{"norm": "batchnorm", "stem": "deep", "widths": [128, 256, 512], "nesterov": false, "orthogonalizer": "newton_schulz_5", "cautious_weight_decay": true, "max_steps": 21200, "lr_schedule": "cosine", "final_lr_fraction": 0, "weight_decay": 0.006, "adamw_weight_decay_other_params": 0}
Rows from block 8, named by matrix and row number. Rows with one number belong to one channel. Each number is 50 + 15 x the weight over its row's rms, rounded and kept within 0 to 99. All counts start at 0. After the name is the row's rms in percent of the matrix's.
# convs1: 3x3 conv (model.blocks.8.convs.1.weight, 128x128x3x3), inputs 0-15, a 3x3 kernel for each
# convs2: expand pointwise conv (model.blocks.8.convs.2.weight, 512x128x1x1, transposed), outputs 0-170
convs1.54 104:41 55 55 32 07 59 26 36 21 28 37 28 29 39 53 51 41 32 41 51 44 41 55 38 32 30 35 25 47 39 34 30 41 45 50 61 26 74 60 75 45 56 39 67 36 58 29 68 75 68 60 40 45 23 60 67 55 55 53 64 50 36 45 56 24 53 56 66 46 42 46 63 50 66 57 59 27 55 38 74 66 63 59 58 58 95 56 42 53 93 58 38 43 28 13 42 46 64 61 62 41 42 58 24 48 59 63 36 68 51 58 52 52 43 57 34 61 58 50 44 29 71 44 20 55 52 43 76 48 70 59 63 47 77 65 46 60 42 72 28 48 43 46 47
convs1.55 102:47 38 50 55 25 75 72 15 58 43 63 57 38 51 28 29 47 38 59 32 57 79 29 43 37 97 45 61 35 36 47 42 33 51 57 62 49 61 43 45 56 53 45 58 67 36 68 33 34 87 66 48 52 32 57 63 45 28 93 13 57 60 57 63 50 62 44 45 48 67 77 55 31 58 41 56 38 63 56 60 41 66 59 43 54 72 59 46 52 51 54 56 28 51 56 22 50 51 54 74 77 46 20 57 54 61 52 55 37 33 52 40 64 51 55 20 15 51 54 36 55 60 32 67 50 41 59 56 51 37 49 84 39 76 31 31 45 48 41 52 64 41 44 34
convs1.56 098:31 47 38 50 51 51 46 54 66 35 25 63 76 99 41 40 17 96 33 25 57 44 60 65 64 45 62 42 42 53 43 56 43 44 48 37 38 40 44 70 74 52 44 56 50 35 51 44 99 99 99 57 46 92 71 54 37 33 50 51 33 43 48 44 50 33 57 44 44 52 58 54 50 47 40 67 71 57 60 86 63 48 80 39 60 58 49 50 57 38 55 63 27 54 45 60 48 56 30 48 58 29 74 30 49 43 65 27 49 53 54 20 30 44 38 49 51 49 60 47 62 58 60 71 44 28 64 63 37 35 51 73 56 48 47 58 53 50 68 54 49 82 43 76
convs1.57 098:40 53 43 39 36 41 37 31 19 33 47 53 37 37 25 63 56 42 41 20 46 35 27 75 72 57 54 50 44 35 40 48 55 41 51 73 30 38 36 52 40 71 60 39 63 47 45 30 63 26 51 33 61 24 56 56 52 34 57 57 33 58 42 41 58 35 43 50 37 48 23 48 47 49 29 62 39 64 47 61 77 60 76 60 48 57 55 36 33 65 48 16 54 36 54 11 52 43 38 61 36 49 38 91 83 35 44 44 46 33 30 47 61 61 33 29 34 46 29 71 42 46 40 36 36 41 39 41 29 46 57 44 66 44 56 41 34 27 60 42 51 53 49 43
convs1.58 085:44 67 52 50 30 70 66 48 46 23 54 54 47 52 54 50 83 70 46 35 79 30 37 50 64 99 90 45 41 83 50 63 64 73 65 40 37 40 53 65 74 49 44 43 58 35 48 23 54 78 67 02 51 52 55 64 54 49 20 73 77 49 65 60 40 51 53 34 35 57 60 53 42 26 64 39 75 52 55 62 56 44 57 54 64 41 66 56 46 50 48 55 44 75 43 71 56 53 53 57 30 27 74 70 39 14 15 51 47 65 51 52 44 43 34 44 34 46 46 35 64 45 76 32 62 48 48 42 53 70 49 42 56 54 49 42 25 43 45 40 70 60 78 47
convs1.59 100:46 58 43 18 53 44 55 28 29 09 53 27 22 37 29 16 38 54 51 39 47 71 34 48 28 69 53 48 33 52 33 35 42 45 63 37 52 65 51 62 52 61 43 64 60 29 91 60 64 74 48 08 35 70 35 47 73 21 46 46 43 58 47 37 51 46 74 23 60 36 56 59 42 64 40 70 41 89 48 44 73 52 60 62 40 37 44 25 63 27 35 59 49 28 23 32 37 55 43 32 52 50 57 41 53 56 34 38 59 15 89 53 69 33 56 44 61 51 33 54 45 14 28 16 46 44 65 20 54 50 97 58 54 49 53 39 44 40 57 72 38 45 35 67
convs1.60 104:63 40 52 33 17 39 51 51 48 32 50 47 66 54 57 28 35 22 34 33 55 39 54 59 49 65 70 33 32 50 33 54 68 34 59 50 52 53 61 73 42 68 52 42 31 66 79 52 60 08 58 66 54 27 44 60 58 63 48 62 49 49 52 64 27 56 68 19 44 56 49 57 42 57 53 59 44 49 63 47 32 35 59 39 48 46 23 50 49 57 30 60 58 23 40 30 51 36 46 52 78 59 55 73 30 53 44 60 63 49 59 39 25 36 64 37 78 44 38 52 38 83 41 52 39 56 63 23 38 50 24 37 59 42 46 44 68 45 32 67 63 54 41 44
convs1.61 094:41 52 64 42 47 71 35 51 63 66 80 76 36 24 59 66 55 78 50 70 65 52 37 69 51 63 46 27 44 38 39 53 43 36 42 61 25 64 54 46 63 51 68 40 54 40 62 23 62 58 53 40 66 66 40 59 35 43 90 53 26 59 50 53 48 48 28 46 36 44 57 46 38 72 39 38 23 46 71 43 61 15 60 17 64 69 35 34 34 51 36 54 78 32 13 45 47 51 48 39 55 42 41 00 52 56 49 56 33 28 52 54 49 48 52 46 41 59 45 62 45 32 44 60 30 69 29 31 69 47 99 59 68 44 56 53 58 70 66 11 62 48 56 60
convs1.62 090:55 48 41 58 65 51 38 36 40 42 38 43 47 70 64 32 38 39 60 34 82 60 17 22 67 99 72 72 58 58 35 21 60 68 64 70 49 48 38 60 10 57 53 53 63 32 53 52 75 69 61 51 62 48 53 69 47 64 34 52 35 62 56 47 42 43 66 58 50 43 69 56 57 42 43 56 51 86 43 19 61 55 39 33 63 38 68 46 69 62 38 65 40 43 69 52 60 33 39 43 64 21 59 75 52 59 30 72 49 62 57 49 27 43 65 71 53 35 44 51 59 49 59 54 46 43 51 59 46 49 18 46 48 49 34 62 34 92 55 42 46 65 50 59
convs1.63 099:72 57 57 45 53 48 43 23 53 55 63 53 49 52 52 45 40 33 43 57 60 30 62 40 45 61 48 38 46 46 39 37 41 51 59 59 34 65 57 49 52 40 66 63 41 71 86 84 55 44 69 16 47 09 72 59 57 79 51 42 66 48 48 30 41 33 44 43 23 43 32 48 48 92 61 38 94 57 63 50 37 30 80 54 61 77 36 37 75 39 48 44 41 42 50 53 54 43 66 49 69 47 42 60 33 51 61 43 45 39 35 31 38 29 64 72 59 45 50 44 46 46 45 32 44 54 27 53 31 27 22 38 62 40 52 45 52 62 49 46 51 67 47 76
convs2.54 112:50 57 58 86 23 57 55 56 62 84 65 52 57 55 55 71 61 63 78 43 58 71 53 58 51 79 40 35 44 68 72 34 66 48 66 50 71 48 34 60 58 30 61 80 64 54 54 51 65 54 64 49 87 61 52 34 49 39 47 85 56 35 63 56 65 56 30 58 46 48 62 57 52 69 62 69 54 65 61 52 52 86 51 66 44 65 68 31 57 79 51 59 58 68 65 52 54 56 48 42 70 62 64 55 85 56 44 71 58 57 43 39 45 63 76 51 36 55 34 55 46 62 68 64 56 99 63 50 74 74 56 40 36 66 64 57 97 48 54 72 44 66 58 41 60 45 42 52 55 34 43 56 62 50 31 53 50 63 61 33 39 53 67 47 77 43 39 76 67 40 45
convs2.55 099:52 66 57 74 58 64 58 52 55 48 62 60 36 47 53 41 28 35 35 20 55 56 62 35 57 66 71 83 49 41 50 54 43 48 32 43 38 49 50 65 60 26 42 41 38 30 41 45 50 72 59 61 79 31 42 36 36 72 16 62 48 78 38 61 39 32 70 47 65 41 44 41 52 55 55 48 51 55 41 48 45 52 42 34 49 33 57 50 47 37 57 55 52 62 55 47 27 22 45 48 82 73 33 31 30 45 69 48 42 67 83 64 36 30 52 74 33 48 49 49 43 64 55 41 35 67 52 57 43 62 58 45 46 46 45 39 57 63 43 38 23 25 57 72 32 27 60 38 31 49 89 48 51 55 63 47 77 32 63 63 50 58 47 55 50 57 49 69 44 55 44
convs2.56 104:38 66 56 40 49 68 78 31 52 58 50 53 75 46 62 63 50 39 71 51 53 90 50 52 50 41 49 66 39 18 39 66 36 33 60 58 52 18 60 60 33 56 51 99 36 73 62 45 33 42 40 57 29 26 40 36 71 37 62 47 47 11 46 46 69 49 44 55 43 24 76 46 69 76 73 49 61 58 49 42 34 62 46 99 23 42 68 69 59 27 84 59 54 35 96 55 60 42 45 46 57 38 51 29 56 50 30 51 44 47 49 41 36 42 42 43 64 57 58 43 43 36 41 49 57 39 49 45 55 59 36 37 61 39 31 62 64 44 31 88 46 41 64 67 46 51 36 74 49 47 52 45 65 37 46 14 48 46 40 52 66 34 66 47 56 44 56 39 71 47 61
convs2.57 100:27 70 55 68 52 54 52 32 36 25 52 48 46 58 37 39 49 54 35 71 33 56 43 59 79 65 38 51 42 12 57 62 13 50 50 50 32 62 73 60 63 38 35 30 45 52 41 54 35 64 56 65 36 67 33 20 45 63 35 44 44 51 59 36 75 38 60 58 53 61 55 40 36 31 53 53 41 39 54 30 25 58 46 58 64 24 47 40 64 65 74 71 84 55 51 53 43 79 55 24 79 23 49 50 53 50 57 69 51 58 61 88 53 67 77 86 36 54 48 39 56 19 27 44 30 72 99 40 46 32 36 42 47 55 82 35 50 51 45 57 48 48 27 50 35 33 68 77 64 53 59 53 49 32 38 40 40 60 68 53 53 37 35 72 52 46 36 40 59 45 53
convs2.58 092:57 51 51 61 58 27 45 73 49 53 49 25 63 35 37 31 57 44 61 83 36 46 51 49 47 37 78 53 57 44 34 54 06 47 50 45 59 49 56 46 55 27 49 43 35 78 52 37 30 43 67 44 28 61 16 37 42 44 56 33 15 29 35 57 44 50 39 64 36 70 38 51 18 44 29 28 34 63 28 56 36 41 36 43 54 32 49 46 49 31 62 61 43 61 45 25 37 34 50 49 47 71 47 31 31 42 31 39 43 36 49 29 58 59 37 46 52 16 46 33 56 37 46 38 64 05 52 45 36 28 42 09 48 19 55 50 42 57 47 48 30 33 45 20 66 79 47 52 43 58 51 43 35 76 71 35 30 48 56 25 65 32 46 32 48 48 51 12 35 23 49
convs2.59 094:29 47 53 57 60 56 36 65 42 76 50 33 57 48 58 32 38 56 24 19 38 45 44 68 43 63 72 41 23 06 52 81 51 40 41 32 49 36 52 49 43 55 42 45 45 35 27 65 41 34 68 42 30 56 63 56 28 34 73 30 54 24 49 74 44 35 66 65 41 42 69 59 69 58 51 99 24 49 66 41 52 42 20 62 48 30 73 53 56 55 50 35 63 57 33 67 63 54 60 53 55 34 66 51 41 70 50 31 40 66 77 39 39 47 57 71 36 00 49 44 29 36 53 65 46 70 27 48 48 34 47 87 52 52 66 32 52 50 60 53 61 34 41 61 32 37 35 30 45 59 67 63 33 58 54 47 55 44 45 35 38 37 43 60 77 52 67 29 51 62 32
convs2.60 096:17 48 62 52 50 48 44 56 73 62 42 53 58 59 43 66 48 46 55 62 53 69 51 40 60 43 74 45 54 42 65 38 63 56 45 42 63 46 45 57 32 44 47 38 42 56 36 64 33 61 31 71 56 59 40 84 39 45 50 39 41 57 34 64 53 59 29 89 64 50 54 65 31 28 51 18 38 80 42 58 24 43 62 60 46 45 50 49 58 67 82 61 76 34 51 54 62 39 49 38 27 31 61 37 51 61 46 51 51 38 31 47 22 37 53 57 52 71 40 82 77 44 38 55 35 43 46 23 43 41 53 69 86 57 56 80 66 46 36 44 81 45 60 63 42 11 48 37 37 52 61 51 61 26 65 69 52 33 54 35 61 35 46 40 37 58 53 49 57 42 66
convs2.61 098:60 99 64 21 43 33 42 56 41 55 30 40 25 32 47 40 60 37 40 47 26 51 33 34 50 56 56 72 53 48 43 13 63 29 31 36 36 39 58 40 22 72 55 57 32 38 51 39 38 34 27 80 72 21 60 60 32 48 35 19 48 59 59 45 55 52 29 57 61 34 35 70 50 60 51 35 40 50 29 58 40 43 64 40 43 35 31 72 47 17 39 31 36 48 71 52 52 38 47 35 37 67 41 25 34 61 60 45 64 37 53 26 34 40 74 75 57 61 18 59 23 35 37 45 47 59 54 37 57 38 69 42 44 40 58 23 41 57 38 50 49 63 34 27 56 46 52 50 16 63 68 36 46 47 57 33 42 45 34 41 61 63 29 47 48 46 52 76 40 41 40
convs2.62 100:38 30 58 68 49 43 22 28 41 37 47 70 55 31 37 45 76 47 52 19 41 46 33 29 44 64 36 36 31 42 25 37 30 49 33 53 40 44 54 55 60 68 41 55 19 32 71 58 40 39 69 52 63 30 50 29 61 50 44 68 62 29 40 46 46 19 33 51 39 26 54 12 43 31 17 39 42 53 54 44 51 49 25 59 67 55 42 51 47 65 39 36 60 49 31 31 37 55 43 65 36 59 35 50 62 70 58 45 47 48 34 62 47 35 45 18 62 00 43 42 56 35 62 35 45 63 63 38 42 61 56 33 30 48 60 30 19 42 53 46 51 62 62 85 47 27 47 28 52 57 32 24 61 48 34 26 65 38 51 73 33 47 45 34 30 45 57 31 37 55 50
convs2.63 102:54 23 84 61 46 86 33 81 40 75 62 42 50 59 39 62 65 48 47 55 84 51 43 62 52 61 53 37 48 80 33 36 36 45 60 48 45 44 86 42 57 48 49 28 49 41 43 57 49 44 47 40 61 59 28 42 45 67 57 36 60 41 65 67 31 44 65 59 63 48 39 68 88 49 74 59 57 51 49 63 23 41 44 45 35 85 48 51 51 28 99 50 60 40 33 61 85 32 34 18 65 41 38 44 67 83 31 31 46 43 65 61 76 46 48 66 54 45 48 56 43 52 55 44 79 50 86 65 59 67 51 44 65 53 46 42 31 77 50 57 65 23 62 66 36 60 60 44 51 51 45 45 46 45 55 45 51 37 48 42 71 63 41 69 39 60 44 52 55 30 38